From a checkpoint of a small image classifier.
Model: 40-pixel images, layers 6.
Training: normuon at rate 0.0056, 21200 steps, held-out accuracy 100%.
Data: trained on abstract colour fields from 500 small random pattern networks, 203450 training examples, 26.7 epochs.
Rows from block 3 of a small image classifier, named by matrix and row number. Rows with one number belong to one neuron. Each number is 128 + 32 x the weight over its row's rms, rounded and kept within 0 to 255. All counts start at 0. Numbers have three digits each.
After each neuron's rows are labels from the 100 images, of 14848, where the neuron reaches its highest value: "responds to" is what is common among them. Only what is clearly more common there than usual is listed. The data: abstract colour fields from 500 small random pattern networks.
# fc1: MLP up (model.blocks.3.mlp.fc1.weight, 1024x256), inputs 172-255
# fc2: MLP down (model.blocks.3.mlp.fc2.weight, 256x1024, transposed), outputs 172-255

fc1.145:107065161104130173135180131133250096077099134135165180072109178167111144148135191163083155103078127118102150139126104138105137106117157102121167148153062075121103146087153123215162125117142128136107106109157126140164105137070145154131111083135115071144
fc2.145:073154139158115094127104116080095151155138141102093124150195144116138096089095137081121000135133130111100149179112120129137140119136089122121106167105186169093082105152098117096054066151111111164187163192132144085120170030152119154115168118107145180114
responds to: fine detail

fc1.728:194128126134141178087089125131150114148085047115075080167114098120176142106112131132145086109154138092136129196113115135174145089169072146133176108134109148119168142143082122081186157125125107135167159107155111143139163138163141121110080162113099125075
fc2.728:077094152175156135177190118135100152180161196146123172092085122090083110148150169113135139147090155192119079113119113153117124173094175108106113122134161119153103089125096126171170035153133125113095147127126114153117086092083152082169142087120127172173
responds to: mostly green

fc1.408:123111160072149137110170131101145156121173152144096135146107199123108148111120135176112178180177124109157091122102145135088122124076140181096144130110117143106136095127124075111108092102114131148103132062170131149141100124071173139113157150138200201107
fc2.408:083161079129127167148194153159145126144124118089144063142112173105150127101108170110121109097089106096174081065157139174174134151200154141183134100153118146177131105168143154126140147131144074114149146203106094108153142146204060120147089121163085131150
responds to: dark; mostly blue

fc1.513:162186162118122134094125176106186104193153121117130094156152056123110116163132105167092154094140053094133171153110080137132107166134068115177113113149127144101144103222136102085095143130115155151151094095210077116083132138157100114133130100136103123183
fc2.513:077085148089176091154134099161095150138138137147115151147116153130158131143120091134177123167119140154141160084111106098170134142128183150121136112123048136109120111051079171136197094134169130157106111164121145133117132123136108154108129117038199161089
responds to: dark

fc1.501:159148174140090095158100107131168137078122123166104122171106178160151110114107176119127121115111060142120141141162118088162143182115124036138172043135174149100167121080158118106205088068144090120141160101133184178099125120116123110171125147134142145129
fc2.501:129084084100146147130141117079106110176155073125121115116106104095140164134158045157117163116074148126130174058173134109091084085147168162175131228103112081153128128149108119165087140125121095169151121195110129072165129133115110138174120116141115129111
responds to: mostly blue

fc1.128:136133183082134154077134151142131155103133092056103096151096149108134173165145144152085178118119097120133095162135110136206109188129132139115113143204150104119146172128200111143154147108159184188160151084162127116150095085124110084080122093168156085096
fc2.128:110121098185130095137180175103174115174155113190157168086146140099100103091159136105167122168135200137116116097092129111040122111134132136160180069063142130159130106129073155099106107124095093092069106146123149122120171206147145234126131171111077140152
responds to: dark

fc1.623:189127133137073154126059153149162132115122103141134135152199112098114149117125160100152087181157179117145120114080225148140120126125094091142151201148126011140129101086115116110131104145112160105126164135137190108126165155168171137090147147126150112161
fc2.623:075129106091145071126167113165108144132130110072127086142105131114136143118104057178108173065156132134132076183147076113067137147132107124119037013050154169094129108144104123155079147106115116157116142158075136140114082079129114195132120119124133126103
responds to: bright

fc1.426:123163132151114115108079145091136208150166113113151101145158144123071032144105146114199152093121169144083160122172168184157144112134197107098115122109112149122149104094192117093131139148128141153124097106153156188124147124098140196196154118135122100082
fc2.426:111154125082143079149165136171104081126136131173123147127165139105139153095141126096084085169069064119190086150094127128121146210134087094122163139127119112143123149159108133102099075145150164130142108119185052088124121087147135088056081098108174156088
responds to: mostly red; smooth

fc1.87:110161111139116111157113169092093158168152147198154106098127085106152117105130128134105127155152094136085150094119150167062094138135101132152144112118122118152144161152110149191085163162081080137128139169127136112133161150185106102128073116086136140126
fc2.87:127145151183108135124146119134156109114107160088137126124062164138089134127197125165107203101130145155130084154101141131150079129144128071122169089052128172103094120132142121167055145130176055089126178106121159136136115128101128161195079089131145137079
responds to: mostly blue

fc1.669:105109118121077128118126132148101133132119143130092143132136134130082205112093129180127123105085142105183161052156094099074091140125193117112083128191200160124060157094155104135135097129183140063141138153149152201144193127048131134117149172093105136120
fc2.669:139141111134105083112103159111145114125125144116166070180164138104131110124150115117115182081161133116154063230157100126096157076134070110136171115095055136114161119147120110047104097131137106249136108098064122114126043141168133138176140079174126154113
responds to: fine detail

fc1.156:105123130142167113074160166086171125126130167053071156148113106138124136105069191165149100073149143094151063102109092134111082165048178159161151142133095156081164131161137060131100178131130125100129121138107111131140141134131130100191116141115080108094
fc2.156:136128062088099126165125092233169165105106103171158162126138121058126154096138110128117162128148135117157182182139153097128115170177119088134144118135197127130103182170081152114146107168125139180119137058104156155123137116153123090096088090102155097144
responds to: mostly red

fc1.339:123132182081095152135132046042146182137144167143076129124146127151165127137123105101104152142089143120108100075128103192215143070109090136120152115108101124112086157157199126146155158191123219110122190121108111150113140084096120179199094137110120145132
fc2.339:112099086125122096137082204220066159117128078125149111152146119121097153126076161186115075115189090158159116214135116119105084117128121129091104085105131099151186121129106114132116105085169115127073122118155174145122138182086154145052166114218078135193
responds to: mostly blue

fc1.49:172142106100177081110094150106127113132159160107080112100139109060151156199181102142095172164098109124100151106063113162129119164128153118150137134188146160192094167125077108167134063162129176144114068141145163119106119081206110144153116148171189114144
fc2.49:134142135152144129107154140166119143140147108163119081166073129170136142157150101090104145105077167091094101124139127176149125141123133124123135148200129114118181051154077040137131134132172154135146107118118111118076142103076157156112149169137149166133
responds to: mostly blue

fc1.621:170109110111129149055145110164186114119146123088127117125122089106146114127081181127149141116126137127159170131201169100134077142152104106112110142134165103136122130119101088127065075142078075178108052108161080111153138127124127144208046103117121148130
fc2.621:142122118145129118165099158117174150161130193163130119125133191107086083149080102137082121081184046100100138134090182107127143157113101202127142117150139111204139149136147203141108126080112060133063100093138083109182097124113189122104140140124129158158
responds to: mostly red

fc1.499:160120086140163142104057101086171157119175092077115092112084153156137108135122164145135064106101130170121109150091134112130105160137129153140105128117141107190159091136136166073128092145174121089121151094146093150174114133077147144145106070114195179079
fc2.499:136146140117135137146097083159121182107107133164194099079158129101118135164137187193112127143115110114138174092143083118138094133158079126107146094089178102115151158121142117102114102162106201181122152139125116178115068136102133091094096133144134076164
responds to: mostly blue

fc1.311:132177151132138127100120117119090124115150036086117122109147119072093098105141169135181123122154140129149119117171108204106132119167155192085105156119098143144099121093125136124177124042124147160119098101158130071118116135126167066205165122065100136087
fc2.311:128089129133124134196158158178166142127127171182153118124102117148179136133158099150076133108105127073135092061119141103164132167082151128188130191137172100132160114127181143062078156174113171037160123138148114123123139086172115193177100104151167118124
responds to: fine detail

fc1.14:129149137124071092094128085128112109085144086135105137112118147103200161086157157144116078104139161116173186060129120121135098113143217096147162178116156162157103149106147140157140142138118133117148070083097177198190105008152155119095138149058159140131
fc2.14:149108100078090151196109126125162168065147161149147157136114131108093139138165141132126154180134137125091106185165147145092147128153023152051066038119176091157155089137150155097118127129117124161060092195177116117129131250140072114156092108138163157127
responds to: fine detail

fc1.626:150125176074196174116133136112121156135152145070106045132103115103160120144146132134149161159175169172090075148137148201116072118100106133148131054202149143141146124161092137118162125119154132122119164129109135069136139106119126104191152125123155157131
fc2.626:108121123151128095139160087134112124178105107164122156136129165149133130129086125135094098109115102130176179124117148090157148158184130128127134238059086132105188157156134140145083161149141127134150109131121091175102088200097187171128135140081090109131
responds to: mostly blue; smooth; dark

fc1.432:139146099163146158094115157101144124069123178052145083113119169098122202142117158133088136188129102184133102070104071119078147132174132206135123098123107177112133094177153088152124114097120112110145066109099091074146131142097133049099172139170146148151
fc2.432:108106104131173120169142047139131185141168042166139138135142121128154088155147108145166127080150110111140174206169200134145181125129172109110056160130060099150166157080104129146158171108160170104124138141153180188129144086160174213155081136150144143073
responds to: mostly red; smooth; bright

fc1.231:113187157124127122117154113115084196136142124135119073178152183134104114099170073178160143100171160123174173124172071168136165117137120165110192120111150110119158142139068127138071149093113122105152209073138081116116075102143144101118117140109083146141
fc2.231:153137151154157114126129149136149075118145130070104117104102134174174115120089197121117129081159099119116116119109176145122063131107106134135105147160111098104113041137171118091203192099107134188122136086108137114087153163090118133196136171120143138091
responds to: mostly red; dark

fc1.505:182122193063131185078100124148228102095211129092160110209158140110120154117119086082133135133138108117158178114107094101157089099120070175097131062130177122119101160176111057092146126111116124138120112137136152101157155081099116104068097097086099125098
fc2.505:103221123093156077157131083111083132145074106136123200139103122113095136141180165111169088088132067128097104120118149144144123164107178120088098206154107121157159111097145145133162191157161120151140136144188133169137059096170148127131138149148139083167
responds to: mostly red; bright

fc1.209:128172129107125113112132181107080102134088119150199164184088160132159153150128202147135125111135142077132054139173090114132150163195107135080138128142131130162103175137071115175128108187132162089149158073101126107153085143135120142135069163188181131145
fc2.209:131083148138145138159110147110132137109200103074078143080119156110104099131120126098148148171143109177096178182135102098087139083114153106195138146088107086095197103145135073091136125099137120185106097128163091113074163079121118144123069156113105136077
responds to: mostly red

fc1.567:110137167148139181158117164152192132129124179081102222125159150194129166160108126131122053086114067134127133086117078121151078117131088129143156125119182105107139143097099145178182151119125057175118125084172163156128042118138125114138111133167091181120
fc2.567:130129062097106165084166085103104089108136058170136169167102131128089131120133127110149204096176156089135164135119182088118134109128128136127087095169043118140136124121124100046093132097102166032126144177118106138130218168121114106210196131109144104114
responds to: mostly green

fc1.44:136161104119147122097100108142107137125114134156121125117071150119107212069150196182130121156104140171108141134131128097103126123193152186173080123167131147144104095170104152126066136117115129129107135120177134165121178127132131062118147147081129143147
fc2.44:146105149163116145147103123142156110154174173075143139083173111093151112139158110114134086086159112080129156056172156155136080118142141111119175134154101101097155104091148111128181095095110109206170059138133107180157085111105137141129140139133107112198
responds to: smooth

fc1.1:114168146111061131138081144103126123125151157132103149099149114110124149149090079192124103091101116085163150094123105115084131125129147129138151153100112111074159141150156140108087135117131109111127139092129169174202160083114159159167112111186112104154
fc2.1:113137116118205137136092125110140108147141103145166080116173103166089123142174103079166139109136141141075130118125139116193113169049147146068080122133139102149166135154075123121129174163120123128130143162156143070093096190096143111131180068109120159150
responds to: mostly blue

fc1.155:153121096112176122134128176148165138145149158136143115193077137071099181140143180089096130152134168165121087097088075134097126092156106109153155161177156080067097150121155107085085136121141126068078060132158154128162169150144090124126167110146160128176
fc2.155:103156141150064149177098075116073125092125142158127138093165125170147091160112085152143104139095090110135155207178165142130156164093166114088093109093068155168166130114102144163154091136116105157156205107078100089101074105130131116135147123106105103094
responds to: fine detail

fc1.603:109159076119137100145081058131152140138085082123138162075162103175102138164164183126125097141111115125140118155077152149061111008165103144160132094128108097159131118191119119198162123097132144079158136101161154139116145090097126165107092121197134155096
fc2.603:102052219188132161112109191062161151126160224128144076184120149109127143112140139107130126066131132114092122117124079113156136200107181102110137114143080154157083115106149095079147110193154122181068147147094169156143132199129108128128157146081125143159
responds to: fine detail

fc1.170:169106116160145144126155156131078158143073144135127165137115080190166172129156176137143119131111133110158008049101083116147177163110140084112116148194093152167135122128131095120117170161145152175122118109128080139143150121167127046124176096108135174092
fc2.170:068222148125160093160162102109152140108133085136152100124161122050111129098117135120181124156105127097081108139162124100194165089147163118172124148128132107162161129163135126126148157163169146145120092149137114188125153129080101111123147115118065138146
responds to: smooth

fc1.327:191118135127055148104087100134136112124091133146124124172123087144162100170102174115113113160121122127174083151129085120155124172106121197161052118164083125146154150163102160091155131140146109041151168126083099135145089099160092114152108162093155135127
fc2.327:113174157141147108115098165206136195126131092119181076154170131172127135111112197128115155145089060116078191149050063156153137099124135093125113128147103165141148122072110100106156100169124124141111171113159104210107134168095122150116080153135140097123
responds to: mostly blue

fc1.622:107115131175123121163080126104183192136194180140145118089107181139093199191114155110194138126150168137112127167119104165164111112091124115146066121066072165112063166113146178118130127154135151130139101164128093059171069075122111149162093137083115152188
fc2.622:143089140123109185089129133193107089136061124141183110128150119120145064125129111127096090160073119110118109116131196096117126151103116176097166064144168105092178085118106080162130127109109098121082185157097144166106129176130131139096201103140131106140
responds to: bright; mostly red

fc1.766:133121152107092179108154166100114111177104181094102169181103158131138180155125144137119193129152115200109107151146103149138077131145112129148094168078096179135086108218114101105109059123090156125116151042144108119112056153098139101230160111117110122125
fc2.766:175114126142121063169076142136144062144170115102215080135088107089142133130121140148083083169076138139132115150137151115111191124080141091115229134173099090126203140107167088083124165141144071153126145170151064112135210159146149138046113131124146168147
responds to: mostly red

fc1.6:131153155172109092179140153085084148153146078187149140149192139142107097143151086155132114167133121140122086110130125069078160066142141166125147128163095161117119113158116124109124117147128115096140100057111073117120121169165130138134103115119088149128
fc2.6:111149128071161148098104093185132111105113168118112082078084144096139194148125149110142128097146109130167143124155113167148115193104115099133118132125145069120123110141119113144133124131151131171117104215182134164140113073092115083130125143153158120140
responds to: fine detail

fc1.586:105125175131152152165113089178107115102107121103108055114143105108128141093101060123148160104156122110125134132125088086210117117117150120107174099156142083140089165087170152162061169147144095106089140145153110176204132130135150183079115114105120078103
fc2.586:103174082120102095112152139092152156160167152150143203124134155161124121167168165132109071159113173149164120160148147179063117125122106104129100166119165164132166128147088085112216066105176142149169146118086173066028124125112132096115190128124152168167
responds to: dark

fc1.325:082136116154116138220113121142169091094113096140131152135157186120153144162166089102089049100121168129127129120099153110155166123069101118088123086117208076165141101132161097111087136152140103144157160106165143167146132086090085157088127120128131124140
fc2.325:150145134096134131061152072079088174138116170097091093139098105163117109091084109178139202105104080139132172130186091150072085074144142145157101200109086164078144124106081187121150149131121139110113128151045117097101120116125142071174144182157120161115
responds to: dark; mostly green; smooth

fc1.114:116132095167114113149105126121081060131100107084152131049116105141114141131186151160152126115126112186151165150129085085090116089097123138169161108105161118169094114157079141176080083137099137117104098033166164157093126153155183097175131123143134132157
fc2.114:114112119092120151153112151152162172120131160097148125137167156095111123146118119166110138139126130094148128125147157189111115132129138136104126149123123112133114142099189140093163193133190116165126157194089066127116107119076124128033107125109138152073
responds to: mostly blue

fc1.636:111149216117107119153116120101170106172165129124153123105164184103154072094140174131134131143134102158155169083148104150112116093135088142141144155142116172125145096175101157116122137108108146112129142128189060087107138144098200114089115070103178124153
fc2.636:117119101116075156125056093097096152135175223119111146081119140147122176145189112087154129103110109159125089069136138141121147155154124133088196153146072131189161150113160164092173115143123094158159133106107174138152116142112150169120161152116140133153
responds to: smooth; bright; mostly red

fc1.556:146127139085106126088192171127129166128127080102132199132077105115126102097107140173152144116105130151078098151173084110125131191127117126110116100144149167106156121084171108185163140156121085087144075156153117144110120138140140165076168144113120110050
fc2.556:122076089146134096137139067177166123070181232168182074112159084119092125107157108125165134127098103077161142120144151155165113154133171112132145158061143130112067157201084150098079111158130107144120173135116157136155109130139151128098104106111154177135
responds to: mostly red

fc1.232:169137133104127127066070114132154176116162106088093082162172127103103125224106116078163057074099091118082126111127144175134084126127097103135108101156057151070170107147096157107123125096156125148089103151170131089138066081142189163126118184152120131169
fc2.232:107123156160121143173106092108105155146073138124117125103119124148172147064165126157128207188160163113153095154082126084133192102179153172139101170114207109180079148100155123145174129156117155124192143111047113203112215121160061087106139102098165119055
responds to: mostly red

fc1.102:100173186086171117143159142131098143123085146137139170112144134084154180172116091131157079158053109107124149083146138138132123162132097112108120149105126133163147088129156102134127170110116098230104146114120147092110141142082093153116095110139098121129
fc2.102:140104133108071111114114092122184143157149170114164083129120134141130147084100139177083168152181138158142089121149098124114118110105150108125148148131107153075107146122128152134147119137180155086113164174092151208171155157179107102223158142124119102127
responds to: dark; smooth; mostly green

fc1.578:132110132115144136120068135117117148083110142116068127163090175141077065147166077140167121115157169083201086112146093114080146150154153234090128131106200138162108114166059140176099073115175167120153152114130080084107170110111108174138089165149182139129
fc2.578:140117063152103151179124143182161123178119113134156130108176112144186209086101145124080143150106086144064127165128115097190107113118124069143133152130080140091134133114184148111131205145124127121092096147107140185160069137148149065138176109114037122144
responds to: dark

fc1.112:094095108108165194182126152075178113156120109072135163071225093191170197161063128098164112129131094160096176140161130077112150133095121150150094137161143053133131116118179104136122080093152079065132137138134055094131148097154111128120071116135136106143
fc2.112:107161168151150165160179098152099134112068103133102138174123087131133155103106086077143133112097079152064100170133127158174141124186169127150118144163192161158102111175106088086095126099100132132095176121084079105090122123107125153119180136111135132113
responds to: mostly red

fc1.609:103181084122122105132103121078097139122112150156126104131088119138135141117132172195106098135098126178078157101110161067137120100138139144127113120123168086066100105106135158152116132106143184133193115145149118102125115132159117161184123167118104118079
fc2.609:151142143128174118168144110228167144116156126133145102123187119084136141155153100119094174125152106147161147173127116183129138139100163137128156159154058153163148106078089088095179149103118124099145144089123157130138161157124137098101115084155144143166
responds to: fine detail

fc1.608:117123123115088155122068118118101115111158161121180101118159093151121139099133127139126125129116167174162089074158129111112080107117201151145140141098107061056207139172108058125148151151152153116149138121166141145095162095127097106159131093111121147125
fc2.608:165147097107180129100152094174185144161124139096122092119081159105139141126136155140137140133053112110152128126030135124146136125131090130100140142190101178137007103098157178149079132127147136192109130123082135080128160211127155083096109144154101122131
responds to: fine detail

fc1.613:163141165126123078054123159141173075089168120133135169132080126114127105118145126085154123195120070143146112133092140155191126158121166126152161128124067138108189080187094055133099102082105175196065145160127162114108171151106139078103117083116179101106
fc2.613:133120131140184173179130079142087116140123139135098051087187177186132166154092150163149144103073166169145104095078106118117138161184170119097137197191164131168115126127102115142165133132151037004124106098117141169142157133117123133167116110093130168203
responds to: mostly green

fc1.134:122162109117209129125111157088130123152128161133166116137142104135153134198122174118140136120151109123137122092150133153159055122155070146171103112140143125142148125157107106142156134155160111110138155167094122098094188120061144075125140146081074138157
fc2.134:127101145117103117121149087204094137110137135139141167165114130121097091109142090140135102135110139123127142128060117061108183146133190120116081140080134120107163105083102148155105163115123131109134148139118137154159081096249111121136120153150149068049
responds to: mostly blue

fc1.569:108114139150091155097147163133113090136093056125132093180116081134129141133128155137058114130116148038149133163146091121145156186151085130154152135097061180185122052186081184164141117108125157190179050104164152121158121104130134122095066136141193109135
fc2.569:122094173125131108104111161157157133028169146110125075113101084123123108161121094168122136121123123115097105181148190136117121143120102128197084103110142133100125144140148097112126152068162130120173118152109091109136149148114179130134181115076055102140
responds to: smooth

fc1.732:112136097131140135144154108099133137096146153114168085154125155143094121116072142111107145131097151096085095122117102087142130160144187178148141121070195100158171119162144133175178145151139098236094130131114163185164098142105232132173138127214164193160
fc2.732:096154144142145152083097062204178094105088114107127153085129122146116125149148155151136159169143081160159115062129149144138148177076090098125134099158109127130065152073115142105066104116147105111118141150138114079125137136189126141121093102089147124162
responds to: mostly blue; dark

fc1.243:121147141173159139173154197190105094083082141194111130120126229088159155166065085110077100185108110164129054077154089134171151135195097139097141165107171126132170186144119123119139134118171110151108106105046106131183109215154133117105096127136141055138
fc2.243:099128106111137125093115120075134103172130137090180090135122048155131096149207127145166159100117127105088140176115119121052090085130156125131126150141109115105128104095161125109120152142051092133160103135185097130069137104059117176130142112078109174127
responds to: dark

fc1.224:111161139155135123052134165106074119148138141173052136144150154126138148098087087151166136166113155088163080157211106149176114162163115133134147139138104086177075133091157129087134123130117102138126172135111082090114182131152093129225165150176126129240
fc2.224:166095149150119166240132115179130126147148089101185161132182145093135129117080215135118131079138117096132146088104185119146138101123126097138112107115071162118152125138131102099119213088125121175172144092090105131165078155107156154108116121079112133130
responds to: mostly blue

fc1.41:058132147114132139138237137107143068116114136138112123161158136118082194149156029137126084136133074138093175142154229122130093139126090141134158109080155118164118130197141158103126112175112005110154169096103147106093126108138150166093128110168134132167
fc2.41:154116108132092131159130142130119144199155154152138148089176137107126152099149171189136124213109146164070091124075067083113134110166140149123124164180072092107147120074111116106091167123077118150070085148155098159153152162123110124151164116107174121123
responds to: fine detail

fc1.629:091152179168134143130193108155159061212151122153101121135019049147162128146117142168136150129158135080117161143134149148170096158084110074110109126144146122138129146120212125136197140183064133139139135138114146207103115135099116132072161089129125059103
fc2.629:120180085101167127135108170120072155144079063094151108122120184153183161121156163175080155226136127148108125122074094091077146109146102087140110148167103104130130101092102116133124147116144156108104079189180165158152177148119121062130164172096097142092
responds to: mostly red

fc1.93:145101099137187142119151154116106115123139119099125092107055102177157079128128090176116126136108137091148094194141132166121126127175146143140077165113114147175121126155067141069159120114114109180134053075171105141128100126141119150114205124088157107111
fc2.93:159113131155140117164125123141180144070171116141135172117138099099028079126167143147147161133119125126145100094132109110141154188157086100110153124088198124119078138116144086102132100099135165055114184182093123125130140152095131126082108134120164101143
responds to: mostly blue; smooth

fc1.570:164169093097129083129083120123070195104132084161150121076093136088161203149141115086178145119119112133139116143134113163145180081114069096135099109150167075191105069121092096141123124130110133084135087116140121122147156108134085153081132139183063103135
fc2.570:124091138161095141125117110096151037109075143102106149199160131136056092108131124152097079121123134114170071127128158126127072146112160116136125144135169109103118102188165150123101101147132144205150146141143089133077126142153171086102105096120207135111
responds to: dark

fc1.352:157103157130156087145093123100115078065171145131162137128037156105171149059107165145092125180155069134174138115089135153136138150128119163161159135178132119149140119139117138122112118110112136129134084112090100161078098088198082152058134147091133151084
fc2.352:141147063111121199106160142219104153173072072120109126069183144143141124149183054160089081137053150144147085121127098134120113101131198108121112165084094108140116119136188131141140130178156076089145202116145148139120116165129120116131128150200111114153
responds to: mostly blue; dark; smooth

fc1.181:103120162147138174159076186154125108144117076140109122119071199057112177100162126151156121085123122137101094093090150115163130102125109136140119135094133100132097150153093121148058140079148104141187135122143135151171131134139140142081133152088066078191
fc2.181:144134063109120125080107046095142150124138172131134131149148084183163115142127133133120103120077143132144183140112095163131158124141149111126113142188147085151139127110125117099107117152160117116095138111121158057096044161098172132182116121133130196025
responds to: dark

fc1.699:165103109131135076123128117168055126142120122112109116103132203098118195109126083197189123113111091137117126113148149060105121107067107187131174170166143086105127180114110163117149113076158144159133161182157095177168109116167106141093143130147144121168
fc2.699:062121122103122143130147116113182126132161121086114187164125119106138090113133116066122143147139133105114135098124121145164140121170179084106117083099075180127132112131165128123107190146131103119158066110083143144124078159106149090163149109126091118114
responds to: dark; mostly blue

fc1.320:104159097141066142124123121125074111112112120141194120160202047113147142116117104149171142138104113130149195143137139142117093115091089121112133130039108104118151166081090121135062112128123120108088145120123069156150078114147168126111117162073131170084
fc2.320:112158137177126168138142111110157117122089115187104089136098064156164149151163158102093136019079121080116088122210200140141127134116145173109137117121162107181144141117120136101104099111092133115119170100135110099093084084178169158190180162120090104081
responds to: dark; mostly green

fc1.762:108160150114115148142156174120066073135132091086132137175052096151144132128134106107132113186139117135136147113216177181120038098088101130128130150128148161118137137131096122111067123118160080133132136116116156126171134172149158119113091128068125140180
fc2.762:120152140127111136120122130101127138186148174225140119117139035064132110105109096137144127111149153085128084127154126086143158149128152151135091140093115145120150155123138201178093127076053131136111072125128109155139121132170082147145133169152140122078
responds to: mostly blue; dark